A small image classifier, trained from scratch.
Model: 2.27M parameters, norm rmsnorm, patch size [4, 4], layers 14.
Training: adamw at rate 0.0018, batches of 64.
Data: trained on drawn human figures in many poses, 195000 training examples, 10.5 epochs.
Rows from block 11 of a small image classifier, named by matrix and row number. Rows with one number belong to one neuron. Each number is 50 + 12 x the weight over its row's rms, rounded and kept within 0 to 99. All counts start at 0.
After each neuron's rows are labels from the 100 images, of 14976, where the neuron reaches its highest value: "top examples" is what is common among them. Only what is clearly more common there than usual is listed. The data: drawn human figures in many poses.
# fc1: MLP up (model.blocks.11.mlp.fc1.weight, 384x192), inputs 0-47
# fc2: MLP down (model.blocks.11.mlp.fc2.weight, 192x384, transposed), outputs 0-47

fc1.240:48 55 35 57 50 47 77 45 50 24 44 50 58 05 54 50 53 50 48 51 50 50 49 26 42 52 53 50 50 28 49 38 50 61 47 11 50 60 50 47 45 48 49 51 32 51 37 52
fc2.240:43 57 50 65 50 56 37 52 50 84 39 60 52 59 52 54 40 36 49 50 49 50 36 51 67 51 50 52 48 61 36 51 58 43 70 69 51 49 61 50 62 50 49 51 61 51 50 50
top examples: green top; teal trousers

fc1.18:51 50 50 48 50 57 72 41 19 43 38 40 39 43 68 52 49 55 55 50 50 50 50 53 22 50 49 55 50 50 52 56 43 51 49 30 48 48 49 56 26 48 50 54 34 49 00 48
fc2.18:49 50 54 51 50 57 50 51 50 52 58 65 49 69 50 54 49 58 63 51 51 58 52 50 80 51 50 53 50 99 50 50 64 50 71 59 50 52 53 50 99 55 48 25 57 50 59 55
top examples: black trousers

fc1.241:42 50 47 50 50 50 48 99 46 48 72 28 49 54 67 54 45 67 47 49 49 47 65 47 46 33 52 50 56 48 40 65 51 66 50 51 47 49 57 45 63 42 51 53 52 23 49 57
fc2.241:57 52 45 50 21 44 46 58 53 57 49 59 51 47 51 47 61 60 50 48 51 50 36 48 51 47 50 38 59 45 50 51 58 44 76 99 52 49 53 47 56 50 29 18 56 51 44 48
top examples: brown top; brown trousers; black trousers

fc1.234:50 50 50 48 50 50 50 50 50 34 99 50 50 50 50 50 50 50 50 50 50 50 52 32 50 50 50 50 50 50 50 50 50 50 50 49 50 50 50 50 50 50 50 73 50 50 50 50
fc2.234:50 50 50 60 50 60 50 51 50 57 50 50 50 50 50 50 50 50 50 50 50 50 50 50 50 50 50 50 50 50 50 50 50 50 78 50 50 58 50 50 50 50 50 51 50 50 50 50
top examples: black trousers; black top

fc1.341:50 50 50 49 50 50 56 48 48 43 37 50 53 07 93 50 51 53 49 50 55 29 51 50 31 57 50 49 58 00 49 50 51 55 47 29 50 52 58 49 12 47 48 61 46 55 37 49
fc2.341:48 61 50 61 49 50 49 56 50 83 49 53 52 50 50 58 50 49 45 51 50 50 11 49 59 50 51 50 52 50 35 52 50 50 56 58 54 49 53 50 51 48 53 49 54 50 46 49
top examples: teal trousers

fc1.162:55 50 49 47 50 47 71 45 50 49 30 46 41 51 50 49 54 48 50 50 50 51 50 50 52 51 51 49 52 00 49 43 43 54 47 40 49 48 60 40 45 51 50 44 44 47 00 51
fc2.162:52 50 50 69 50 59 50 51 50 50 50 76 50 99 50 50 51 51 53 50 50 47 49 50 71 51 49 49 50 52 50 50 50 50 70 58 49 50 50 49 61 52 51 49 51 50 51 69
top examples: blue trousers

fc1.296:51 48 52 53 50 50 87 49 49 30 49 50 33 13 69 50 49 60 50 50 51 43 50 50 50 51 50 51 50 48 99 54 46 40 49 17 44 43 51 50 38 52 48 43 49 54 54 50
fc2.296:48 63 59 58 51 52 43 51 50 53 50 57 50 64 50 58 47 49 43 50 50 51 00 46 54 50 50 65 50 68 07 52 64 50 68 68 54 51 50 47 50 49 56 50 52 52 46 49
top examples: brown trousers

fc1.236:56 47 52 16 50 47 54 46 57 45 78 45 50 58 49 51 57 62 52 50 52 53 52 40 47 48 53 38 46 97 50 72 51 48 44 50 49 47 32 55 49 49 46 49 53 56 56 59
fc2.236:50 61 50 45 44 49 50 48 47 62 53 57 51 77 65 51 50 54 74 50 50 50 50 50 54 38 39 49 50 50 48 65 53 49 99 81 48 50 51 50 51 72 64 50 61 51 51 56
top examples: pink top; pink trousers

fc1.343:52 49 50 48 50 48 50 50 49 47 43 29 50 05 48 48 53 50 50 50 51 50 49 49 00 50 54 50 51 28 51 54 54 51 42 37 53 56 46 46 50 50 50 52 35 51 14 62
fc2.343:49 51 50 58 50 62 50 54 50 99 50 88 51 50 50 62 50 54 50 53 47 48 49 51 53 50 61 57 49 48 49 48 60 48 70 63 50 50 50 51 49 54 47 60 55 50 44 50
top examples: teal trousers

fc1.187:29 52 33 48 50 42 73 22 50 34 43 36 92 07 51 54 50 49 45 50 51 54 35 45 21 40 48 50 51 25 82 29 50 48 50 49 50 56 52 54 58 49 38 50 51 52 50 51
fc2.187:50 51 49 51 49 61 51 52 56 83 31 58 50 89 49 57 47 34 50 54 49 50 02 50 66 50 55 54 75 47 46 50 56 48 55 69 50 50 53 54 48 53 51 52 55 50 27 50
top examples: yellow trousers; brown trousers

fc1.360:50 47 47 49 50 47 50 54 51 35 59 36 50 47 77 49 49 50 52 50 49 51 53 50 51 52 51 50 53 44 54 45 23 50 44 22 50 51 54 46 52 49 51 51 50 50 47 49
fc2.360:50 57 51 21 52 48 50 52 50 91 35 64 58 71 50 50 49 53 50 53 50 52 46 50 66 50 35 50 52 57 51 53 94 49 63 69 52 51 51 51 60 59 51 51 54 50 50 81
top examples: pink top; pink trousers

fc1.242:50 51 41 46 50 51 73 50 54 45 50 50 70 00 50 51 57 67 50 50 50 28 50 49 50 44 56 51 02 47 51 50 52 52 53 51 51 64 07 48 50 74 36 55 38 53 48 54
fc2.242:50 59 47 57 50 58 44 68 49 98 50 64 51 52 50 61 46 37 50 51 46 49 40 51 64 50 51 57 52 47 49 51 62 44 58 65 50 51 53 51 62 50 69 50 55 50 50 51
top examples: teal trousers

fc1.90:43 52 49 46 50 49 69 46 49 46 50 55 63 27 50 50 53 51 62 50 51 28 36 44 51 43 74 50 50 50 55 52 49 51 49 50 48 49 50 94 00 49 70 50 49 51 49 64
fc2.90:50 58 50 64 61 50 45 52 48 54 50 57 50 54 50 50 48 48 31 49 51 51 45 47 54 50 48 49 55 52 51 50 57 49 52 57 54 66 50 44 54 51 61 51 50 50 50 74
top examples: orange trousers

fc1.382:49 48 49 40 50 57 54 70 50 50 50 47 48 27 81 50 47 49 50 50 45 47 58 50 48 49 44 57 51 45 51 51 50 57 43 14 50 50 54 48 55 51 50 56 51 51 23 42
fc2.382:50 51 51 49 49 50 50 50 51 65 63 63 48 77 49 49 48 52 56 50 52 51 50 49 65 50 54 50 54 99 50 49 50 49 69 78 54 55 59 51 72 48 32 50 51 49 51 70
top examples: brown top; brown trousers; yellow trousers

fc1.383:56 66 53 51 50 50 50 52 66 51 49 49 70 12 58 54 53 51 49 50 51 40 48 54 42 50 48 48 00 46 66 50 52 39 54 53 58 49 00 53 54 65 49 48 51 54 40 53
fc2.383:50 61 51 56 50 62 51 79 50 90 54 67 50 20 49 58 50 50 52 51 47 50 48 50 73 50 59 58 49 34 51 51 56 47 62 72 53 50 50 53 52 48 55 50 58 50 50 52
top examples: teal trousers

fc1.369:56 49 46 29 50 47 52 54 51 19 51 28 50 49 69 48 51 52 51 51 50 50 52 49 57 49 50 51 63 39 53 41 00 49 52 05 40 50 60 50 52 48 48 47 49 47 12 55
fc2.369:50 56 51 52 55 62 48 51 50 93 46 49 54 99 48 48 48 49 50 52 51 51 48 50 79 54 49 52 49 76 35 44 47 50 56 50 50 77 47 48 63 50 51 51 48 50 56 48
top examples: grey trousers; white trousers

fc1.277:50 32 50 45 50 51 59 70 51 73 26 35 43 17 50 47 54 49 53 51 52 49 40 50 48 51 50 51 61 39 46 44 42 54 46 51 55 50 54 51 49 57 52 65 44 49 46 49
fc2.277:51 50 40 51 51 75 49 50 46 99 53 54 51 64 53 47 24 49 51 49 49 50 49 47 95 49 50 72 50 51 40 14 49 32 50 72 56 40 49 51 55 50 60 52 52 39 49 78
top examples: brown top; brown trousers

fc1.57:39 52 49 47 50 50 52 56 49 31 69 48 52 15 50 63 50 68 53 51 49 49 46 47 46 50 52 51 38 57 49 50 42 53 57 17 39 50 50 50 49 54 47 51 18 54 41 57
fc2.57:51 57 51 71 50 55 51 71 34 61 52 55 50 97 52 60 50 58 58 54 54 52 50 50 66 50 49 56 59 60 52 51 55 45 84 75 51 54 50 51 50 58 69 50 66 51 50 72
top examples: blue trousers; blue top; grey top

fc1.29:52 50 51 34 50 52 50 44 52 49 29 51 44 46 61 49 50 52 48 54 49 32 49 47 43 55 51 54 63 41 50 50 42 59 49 44 47 50 60 48 62 75 48 55 00 51 39 58
fc2.29:50 55 44 65 50 75 48 53 48 73 55 84 50 50 51 50 46 49 51 55 36 48 35 50 94 53 49 64 48 55 51 48 71 42 55 56 50 52 59 49 74 52 49 50 53 49 49 77
top examples: red trousers

fc1.125:44 50 47 50 50 47 43 40 48 49 49 60 43 31 57 31 55 51 49 48 62 53 64 47 52 50 53 46 57 28 48 47 49 50 48 21 61 53 49 49 21 43 47 51 40 49 46 74
fc2.125:48 51 52 52 52 55 50 58 50 77 50 68 50 68 50 51 50 65 50 57 61 51 61 48 51 52 51 54 53 58 51 54 48 77 59 16 51 56 50 51 57 51 64 78 48 54 48 53
top examples: white trousers

fc1.253:41 51 50 36 50 46 60 49 45 47 48 57 66 08 84 37 51 55 50 49 49 15 46 50 32 50 57 48 55 44 49 38 49 50 43 32 49 51 55 52 12 50 72 54 50 49 45 81
fc2.253:46 58 50 56 52 50 49 65 50 52 50 55 50 75 49 56 49 53 42 50 51 51 31 47 61 53 50 50 51 69 55 60 64 53 61 73 51 50 51 50 50 50 65 51 60 53 48 50
top examples: yellow trousers; yellow top

fc1.263:44 50 50 45 50 46 99 50 49 40 25 42 73 11 69 45 50 46 54 45 51 53 28 51 47 53 72 48 51 33 75 50 46 49 49 33 53 51 51 48 38 48 49 56 49 51 46 58
fc2.263:46 54 48 51 50 52 42 53 50 82 04 50 50 65 50 53 49 29 54 51 49 50 14 46 61 51 52 50 52 55 31 52 52 46 60 62 51 48 50 49 49 49 56 50 54 49 47 57
top examples: green top; teal trousers

fc1.153:50 53 45 51 50 49 51 50 49 56 49 50 51 02 71 49 50 43 46 50 50 48 50 50 47 42 54 50 63 29 50 50 48 60 50 52 50 48 60 48 47 49 50 50 49 51 24 65
fc2.153:48 61 50 55 38 54 39 59 50 99 50 52 55 56 29 51 50 49 50 52 49 41 34 45 56 49 61 58 50 49 47 49 57 48 51 68 51 49 65 52 49 50 77 50 66 56 45 59
top examples: teal trousers; teal top

fc1.280:52 53 42 49 50 12 62 40 50 41 46 45 61 22 51 43 43 53 40 50 50 53 50 50 45 50 57 39 51 42 69 43 30 47 50 10 51 49 51 63 42 49 45 23 43 50 53 66
fc2.280:49 55 48 61 50 52 51 58 50 59 18 55 50 50 38 50 49 45 51 57 50 50 33 28 63 52 50 52 92 50 49 51 50 75 55 68 50 61 65 51 86 50 79 50 50 51 38 55
top examples: red top; red trousers

fc1.260:47 49 50 50 50 66 50 37 50 35 59 43 38 31 75 49 50 51 50 50 50 40 55 52 32 50 38 52 51 50 49 50 63 50 46 51 42 35 50 50 51 32 47 50 50 50 42 40
fc2.260:52 54 53 54 52 48 49 44 51 68 99 51 51 67 55 49 51 50 54 49 54 52 52 50 86 51 57 50 45 56 51 50 50 34 94 64 52 50 51 49 53 54 46 49 70 51 50 49
top examples: pink top

fc1.21:50 49 45 49 50 37 73 64 50 34 51 49 54 29 52 49 50 56 55 48 55 38 30 51 50 49 78 47 48 51 52 42 48 49 48 48 30 56 33 52 21 56 48 49 51 48 53 82
fc2.21:47 51 47 53 54 50 39 97 37 61 35 51 50 79 49 53 41 35 46 51 50 50 49 48 62 50 50 50 76 51 49 68 64 43 51 67 50 58 50 42 49 50 70 57 56 47 50 55
top examples: yellow trousers; red top; red trousers

fc1.196:46 51 46 46 50 44 99 49 54 33 49 60 50 28 49 51 42 53 51 50 50 35 25 50 50 51 51 50 46 38 50 50 51 50 50 44 36 26 27 53 34 50 50 42 49 54 50 75
fc2.196:44 53 50 68 63 61 42 56 38 53 11 55 50 73 49 53 50 41 50 51 48 50 45 41 61 50 50 57 51 58 45 55 60 47 51 80 51 52 60 48 55 50 78 51 56 51 50 56
top examples: red trousers

fc1.70:60 53 46 52 50 50 45 48 58 00 40 50 50 35 55 50 60 49 47 50 54 50 47 50 45 55 50 50 31 45 49 47 51 50 50 49 13 49 23 67 51 68 46 48 48 50 49 66
fc2.70:46 51 43 70 49 54 38 57 50 49 68 59 50 51 50 58 50 48 49 52 47 48 65 49 99 50 52 51 51 29 50 53 52 47 67 54 50 63 51 51 57 50 62 66 52 50 44 48
top examples: green top; teal trousers; green trousers

fc1.279:51 63 54 75 50 53 76 52 56 04 50 51 49 49 49 52 51 51 51 52 57 28 42 47 51 52 51 53 51 51 65 43 75 51 48 50 22 49 52 45 47 56 46 55 60 64 66 55
fc2.279:49 53 50 65 56 51 41 52 50 52 40 83 50 93 50 51 52 24 49 50 49 51 40 50 87 51 50 51 48 50 45 52 71 46 62 84 55 63 50 50 50 52 53 51 68 50 50 71
top examples: brown top; green trousers; green top

fc1.110:51 39 50 33 50 50 50 33 50 50 36 42 51 48 50 53 36 50 50 50 50 50 45 49 28 51 51 50 51 44 50 50 50 53 50 49 52 50 53 50 49 49 50 49 48 52 26 54
fc2.110:51 51 50 73 50 51 50 61 50 99 50 59 51 93 50 50 50 50 54 50 49 50 47 50 61 50 49 51 49 50 50 52 57 50 51 81 50 50 49 50 51 54 44 49 65 50 49 52
top examples: black trousers; brown top; black top

fc1.8:37 45 47 47 50 50 47 46 48 52 99 41 50 42 50 22 43 46 39 46 42 43 59 40 48 40 49 62 48 45 48 57 39 45 48 53 51 23 35 50 42 37 50 50 50 70 54 52
fc2.8:51 59 45 54 53 50 51 48 50 81 28 50 51 68 50 50 53 50 67 48 56 54 50 51 95 50 53 47 57 57 53 51 49 32 96 72 53 47 50 52 52 53 50 47 66 53 49 50
top examples: brown top

fc1.327:42 53 51 53 50 85 53 51 50 04 51 50 46 09 47 54 50 48 53 52 48 49 50 48 49 59 46 54 55 43 51 55 54 55 51 78 46 50 62 47 49 52 51 51 52 59 41 48
fc2.327:50 49 47 74 45 51 52 50 50 88 55 52 54 67 50 50 50 50 50 57 48 49 51 51 78 52 52 51 69 50 51 64 80 49 62 62 52 49 64 51 50 52 52 50 61 57 50 51
top examples: brown trousers; brown top

fc1.163:44 45 49 29 50 52 50 43 50 20 50 50 46 29 52 22 50 44 50 50 46 39 49 56 50 49 61 49 30 52 64 50 27 44 45 13 66 46 39 49 49 51 41 52 34 48 27 48
fc2.163:55 50 51 50 50 59 54 76 54 56 99 71 47 74 49 47 50 59 98 53 56 55 99 51 50 57 55 60 61 50 53 50 73 50 60 54 50 52 65 55 49 52 75 56 54 50 51 56
top examples: blue trousers

fc1.301:53 50 53 49 50 51 52 49 12 51 41 50 63 50 45 47 52 50 52 51 45 50 50 50 46 49 23 52 43 51 53 50 61 38 50 59 58 50 48 50 48 28 50 51 55 44 47 50
fc2.301:52 48 48 46 52 51 46 44 52 60 56 52 45 45 50 46 50 52 55 42 55 52 55 49 49 54 56 35 54 50 50 49 48 62 49 42 55 49 51 49 33 56 51 55 49 66 48 50
top examples: brown trousers

fc1.81:38 53 48 26 50 59 50 48 49 38 38 29 48 54 70 56 20 49 50 51 38 51 39 59 41 58 22 54 50 49 50 56 42 36 39 14 50 23 52 51 45 15 50 48 51 50 50 50
fc2.81:43 50 51 47 50 50 46 50 50 52 12 49 50 65 14 51 50 50 51 46 50 48 30 39 55 50 53 50 50 50 32 50 46 60 51 53 51 29 49 38 54 51 50 49 50 50 43 48
top examples: red top; orange top

fc1.324:51 47 50 66 50 57 61 27 49 36 47 43 43 27 48 51 73 51 66 50 49 43 59 70 23 49 53 44 50 48 49 50 71 50 48 70 49 46 51 52 24 68 53 48 91 46 64 13
fc2.324:47 55 49 56 50 40 47 80 49 52 50 61 52 62 49 50 50 51 50 48 50 50 40 50 88 49 34 51 52 52 41 65 74 49 61 53 51 50 50 46 48 61 54 50 53 54 49 50
top examples: brown trousers

fc1.273:49 52 50 51 50 51 60 38 48 50 51 46 47 31 50 50 50 51 49 50 55 42 38 49 47 34 50 51 50 52 99 31 44 49 50 51 53 49 47 99 00 44 56 59 50 51 48 59
fc2.273:50 60 50 54 64 59 49 51 50 57 61 56 51 61 53 50 47 50 45 50 50 51 46 49 55 50 49 51 54 51 49 50 54 50 51 59 55 58 50 49 52 51 52 52 53 50 50 50
top examples: orange trousers

fc1.258:19 49 50 43 50 77 49 50 45 48 59 51 43 50 50 51 49 50 39 51 43 41 61 46 48 44 48 56 27 51 52 53 42 58 60 41 32 49 49 53 50 50 52 78 35 60 51 42
fc2.258:56 50 56 55 43 50 84 49 65 51 86 62 51 99 52 71 56 56 58 71 52 55 49 57 57 59 61 86 49 68 56 51 50 45 83 49 52 50 52 69 64 50 46 51 55 52 53 53
top examples: red trousers

fc1.3:26 52 49 43 50 52 73 49 47 26 40 24 41 51 51 47 50 51 52 54 50 50 15 49 32 61 50 50 50 49 48 53 34 52 32 15 38 43 49 48 31 49 52 50 19 53 42 42
fc2.3:48 51 50 64 50 55 50 51 49 60 52 75 49 66 50 56 50 43 55 50 50 55 39 44 69 49 49 51 48 71 50 50 54 44 79 81 51 50 50 50 75 68 50 50 52 48 58 50
top examples: white trousers

fc1.86:47 50 47 49 50 44 49 48 49 51 50 51 50 38 51 30 54 52 50 48 71 54 67 45 51 56 51 40 57 45 49 48 48 76 48 10 54 65 48 50 41 45 45 68 22 50 51 59
fc2.86:48 51 51 53 57 50 49 49 50 74 50 90 50 67 47 50 51 57 50 51 63 51 56 46 62 54 50 53 50 60 50 50 39 81 52 07 59 49 50 50 62 58 51 66 42 54 48 71
top examples: white trousers

fc1.44:48 53 50 48 50 50 72 42 49 50 41 51 55 16 53 50 53 55 51 50 52 12 27 50 63 49 51 49 52 35 49 50 45 51 41 49 44 52 50 50 24 57 48 57 49 49 50 69
fc2.44:48 53 53 47 55 73 45 57 44 99 46 59 54 60 50 50 48 52 48 51 50 50 37 43 64 52 50 70 54 58 48 56 52 43 50 68 51 58 55 50 55 52 86 58 70 54 53 66
top examples: red trousers; yellow trousers

fc1.80:28 53 49 50 50 48 50 48 60 25 55 51 52 49 51 54 54 50 46 53 52 52 58 49 49 52 51 58 52 36 51 51 50 49 48 50 15 51 51 65 49 00 50 50 54 57 54 60
fc2.80:50 51 52 77 50 64 52 48 57 54 31 52 50 97 33 50 51 50 52 51 50 50 18 50 70 53 52 51 62 79 51 71 79 61 53 67 50 50 53 56 64 47 52 50 60 52 44 50
top examples: green top

fc1.151:86 49 50 58 50 36 59 80 72 50 53 50 50 48 60 59 49 19 53 50 50 50 49 49 53 52 51 42 52 48 53 50 49 50 50 52 52 50 50 49 52 49 41 50 49 41 24 59
fc2.151:49 61 50 59 55 58 46 89 47 77 50 50 55 74 50 52 35 50 43 50 40 46 50 50 79 49 41 77 46 65 42 30 46 40 68 71 53 41 49 50 53 45 59 48 54 52 50 50
top examples: grey trousers

fc1.113:46 45 50 46 50 58 48 44 51 50 50 31 49 43 50 43 51 58 45 49 51 29 52 43 33 44 46 47 49 42 54 50 49 48 48 18 49 46 48 67 43 49 47 46 18 57 62 45
fc2.113:55 74 59 53 54 84 60 43 50 56 46 57 43 57 55 73 50 54 50 48 50 57 51 54 64 52 55 69 41 48 54 62 41 42 63 50 51 19 47 55 52 61 50 53 53 51 58 48
top examples: red top; red trousers

fc1.359:27 49 43 40 50 52 48 48 51 49 53 50 48 45 72 46 54 49 50 48 41 54 48 50 51 50 50 49 11 99 50 50 49 32 49 50 56 41 02 75 43 36 36 50 38 48 52 59
fc2.359:51 51 53 51 64 65 56 49 53 69 52 50 48 62 49 53 51 63 68 51 50 52 50 51 52 51 51 53 49 90 52 66 51 50 60 50 50 63 52 53 50 51 53 60 52 52 58 49
top examples: teal trousers; teal top

fc1.73:62 50 50 50 50 44 50 35 51 47 64 63 51 40 57 45 77 53 39 45 50 48 62 54 51 49 61 27 49 52 50 50 52 19 49 51 51 44 31 64 00 45 51 44 54 49 50 61
fc2.73:50 50 50 66 66 51 50 71 50 52 98 50 50 57 49 50 44 48 50 48 50 56 66 49 64 50 34 50 50 51 21 58 61 55 54 54 51 60 49 36 45 50 76 50 59 50 50 48
top examples: yellow trousers; brown top

fc1.344:49 51 45 45 50 57 50 49 46 35 30 43 48 34 89 50 48 50 54 82 49 49 49 48 32 49 49 53 48 50 50 44 47 51 49 51 50 48 48 66 52 83 50 52 51 49 50 48
fc2.344:43 50 50 76 51 54 54 61 50 84 64 64 50 67 12 45 50 50 52 50 50 50 43 33 76 52 49 51 53 62 51 52 79 49 59 75 51 50 62 55 52 52 52 51 65 62 50 49
top examples: brown trousers

fc1.323:51 68 22 57 50 55 50 60 59 31 50 69 62 27 64 54 52 43 51 52 45 50 20 52 68 39 51 53 51 39 69 49 48 51 54 48 38 47 56 49 57 64 49 58 47 50 43 91
fc2.323:49 50 50 71 69 70 45 63 49 57 41 65 50 99 50 51 50 49 52 44 49 50 49 50 65 50 50 50 68 50 39 51 79 50 53 75 51 50 51 49 57 50 52 50 56 51 50 69
top examples: blue trousers; blue top

fc1.270:28 51 48 39 50 48 54 49 52 09 50 51 50 16 62 57 52 51 50 49 50 43 35 46 34 52 52 49 54 36 52 55 47 51 44 31 50 52 55 50 51 47 48 55 48 51 40 67
fc2.270:48 52 45 48 61 50 50 58 50 59 48 55 52 65 50 52 49 51 51 52 50 58 48 50 54 50 50 50 51 52 57 54 76 47 57 75 52 50 51 49 55 69 47 56 58 50 48 58
top examples: pink top; yellow trousers; yellow top

fc1.330:35 30 49 08 50 50 54 50 53 46 52 08 44 43 43 36 63 68 51 49 59 45 51 41 51 48 27 50 53 50 50 50 45 61 49 40 50 47 52 51 31 50 49 78 41 56 49 50
fc2.330:49 50 50 37 50 52 50 48 49 79 41 66 52 93 49 50 47 54 56 51 49 51 45 50 60 51 50 51 50 53 51 49 76 42 53 81 50 50 51 56 55 57 67 51 66 50 50 57
top examples: pink top; pink trousers

fc1.315:51 49 52 46 50 50 46 44 57 50 32 50 50 43 51 58 49 58 38 58 60 50 56 50 38 51 55 51 68 52 51 31 53 51 45 25 49 49 55 55 49 50 50 50 53 54 58 49
fc2.315:38 58 50 64 47 52 49 50 50 67 45 55 52 50 50 50 14 50 41 45 50 49 42 49 54 49 50 51 57 49 47 44 52 46 70 75 50 66 70 50 64 50 74 95 52 51 47 52
top examples: brown trousers; brown top

fc1.212:47 33 50 47 50 40 59 51 70 46 51 47 50 40 50 50 48 48 48 50 50 13 50 47 50 49 50 49 60 41 50 51 50 81 47 41 47 82 63 51 78 73 57 50 50 63 50 50
fc2.212:50 55 49 51 50 52 50 48 50 56 02 50 50 54 64 50 49 50 48 51 51 54 41 49 53 52 59 51 51 50 51 46 50 36 54 66 50 50 51 59 63 43 58 47 51 48 54 51
top examples: orange trousers

fc1.121:10 50 48 48 50 57 53 49 49 79 51 45 54 15 50 51 50 49 53 50 46 51 50 49 35 44 73 50 55 30 59 51 33 57 51 50 53 49 58 47 22 49 43 58 50 50 44 52
fc2.121:52 55 49 54 45 60 50 74 50 82 50 52 52 99 52 49 49 58 52 52 52 47 45 51 73 50 56 63 60 49 50 49 75 48 72 54 50 56 55 50 38 49 62 51 55 52 38 57
top examples: green top; green trousers

fc1.367:48 34 50 44 50 49 54 50 83 44 52 48 51 50 51 53 47 54 50 39 53 00 50 50 46 52 50 50 58 50 55 50 46 84 50 34 52 54 55 52 54 69 50 66 50 63 51 51
fc2.367:46 51 49 50 53 51 50 50 40 53 06 51 46 62 60 48 49 34 40 50 23 50 61 49 49 47 47 56 53 51 49 45 50 20 49 50 51 50 54 51 78 42 54 48 50 48 49 52
top examples: brown trousers

fc1.290:44 50 23 51 50 50 53 42 56 49 50 48 39 07 50 39 55 49 49 38 51 48 63 47 44 47 50 43 55 48 51 47 62 52 49 50 55 49 51 51 49 45 50 33 50 53 00 48
fc2.290:45 51 50 61 49 54 40 69 51 99 69 66 51 52 50 54 51 49 51 50 48 50 49 51 51 49 50 51 54 50 50 52 54 50 65 80 54 49 68 48 54 50 52 50 67 51 50 50
top examples: teal trousers

fc1.221:50 79 47 53 58 54 50 32 52 57 50 46 50 54 76 44 70 71 53 49 52 55 50 53 50 50 45 53 56 24 54 43 19 50 52 21 50 49 58 54 30 46 51 52 39 50 49 49
fc2.221:51 57 51 52 48 55 50 54 49 76 48 53 50 82 50 49 48 51 59 55 57 54 43 50 64 50 50 57 50 85 51 49 50 47 71 50 49 99 49 50 51 63 71 63 50 50 57 84
top examples: green top; green trousers

fc1.15:46 47 49 51 50 50 47 42 50 50 56 33 49 50 48 52 49 50 40 50 50 40 70 39 24 51 49 51 51 50 51 32 50 50 50 51 49 46 50 49 37 26 55 50 49 51 30 50
fc2.15:50 55 50 64 52 49 62 51 60 85 42 59 54 80 53 51 50 50 41 50 55 58 46 59 59 60 51 49 38 76 61 51 50 50 61 68 55 50 49 59 57 57 50 50 71 67 50 19
top examples: brown top; brown trousers; black top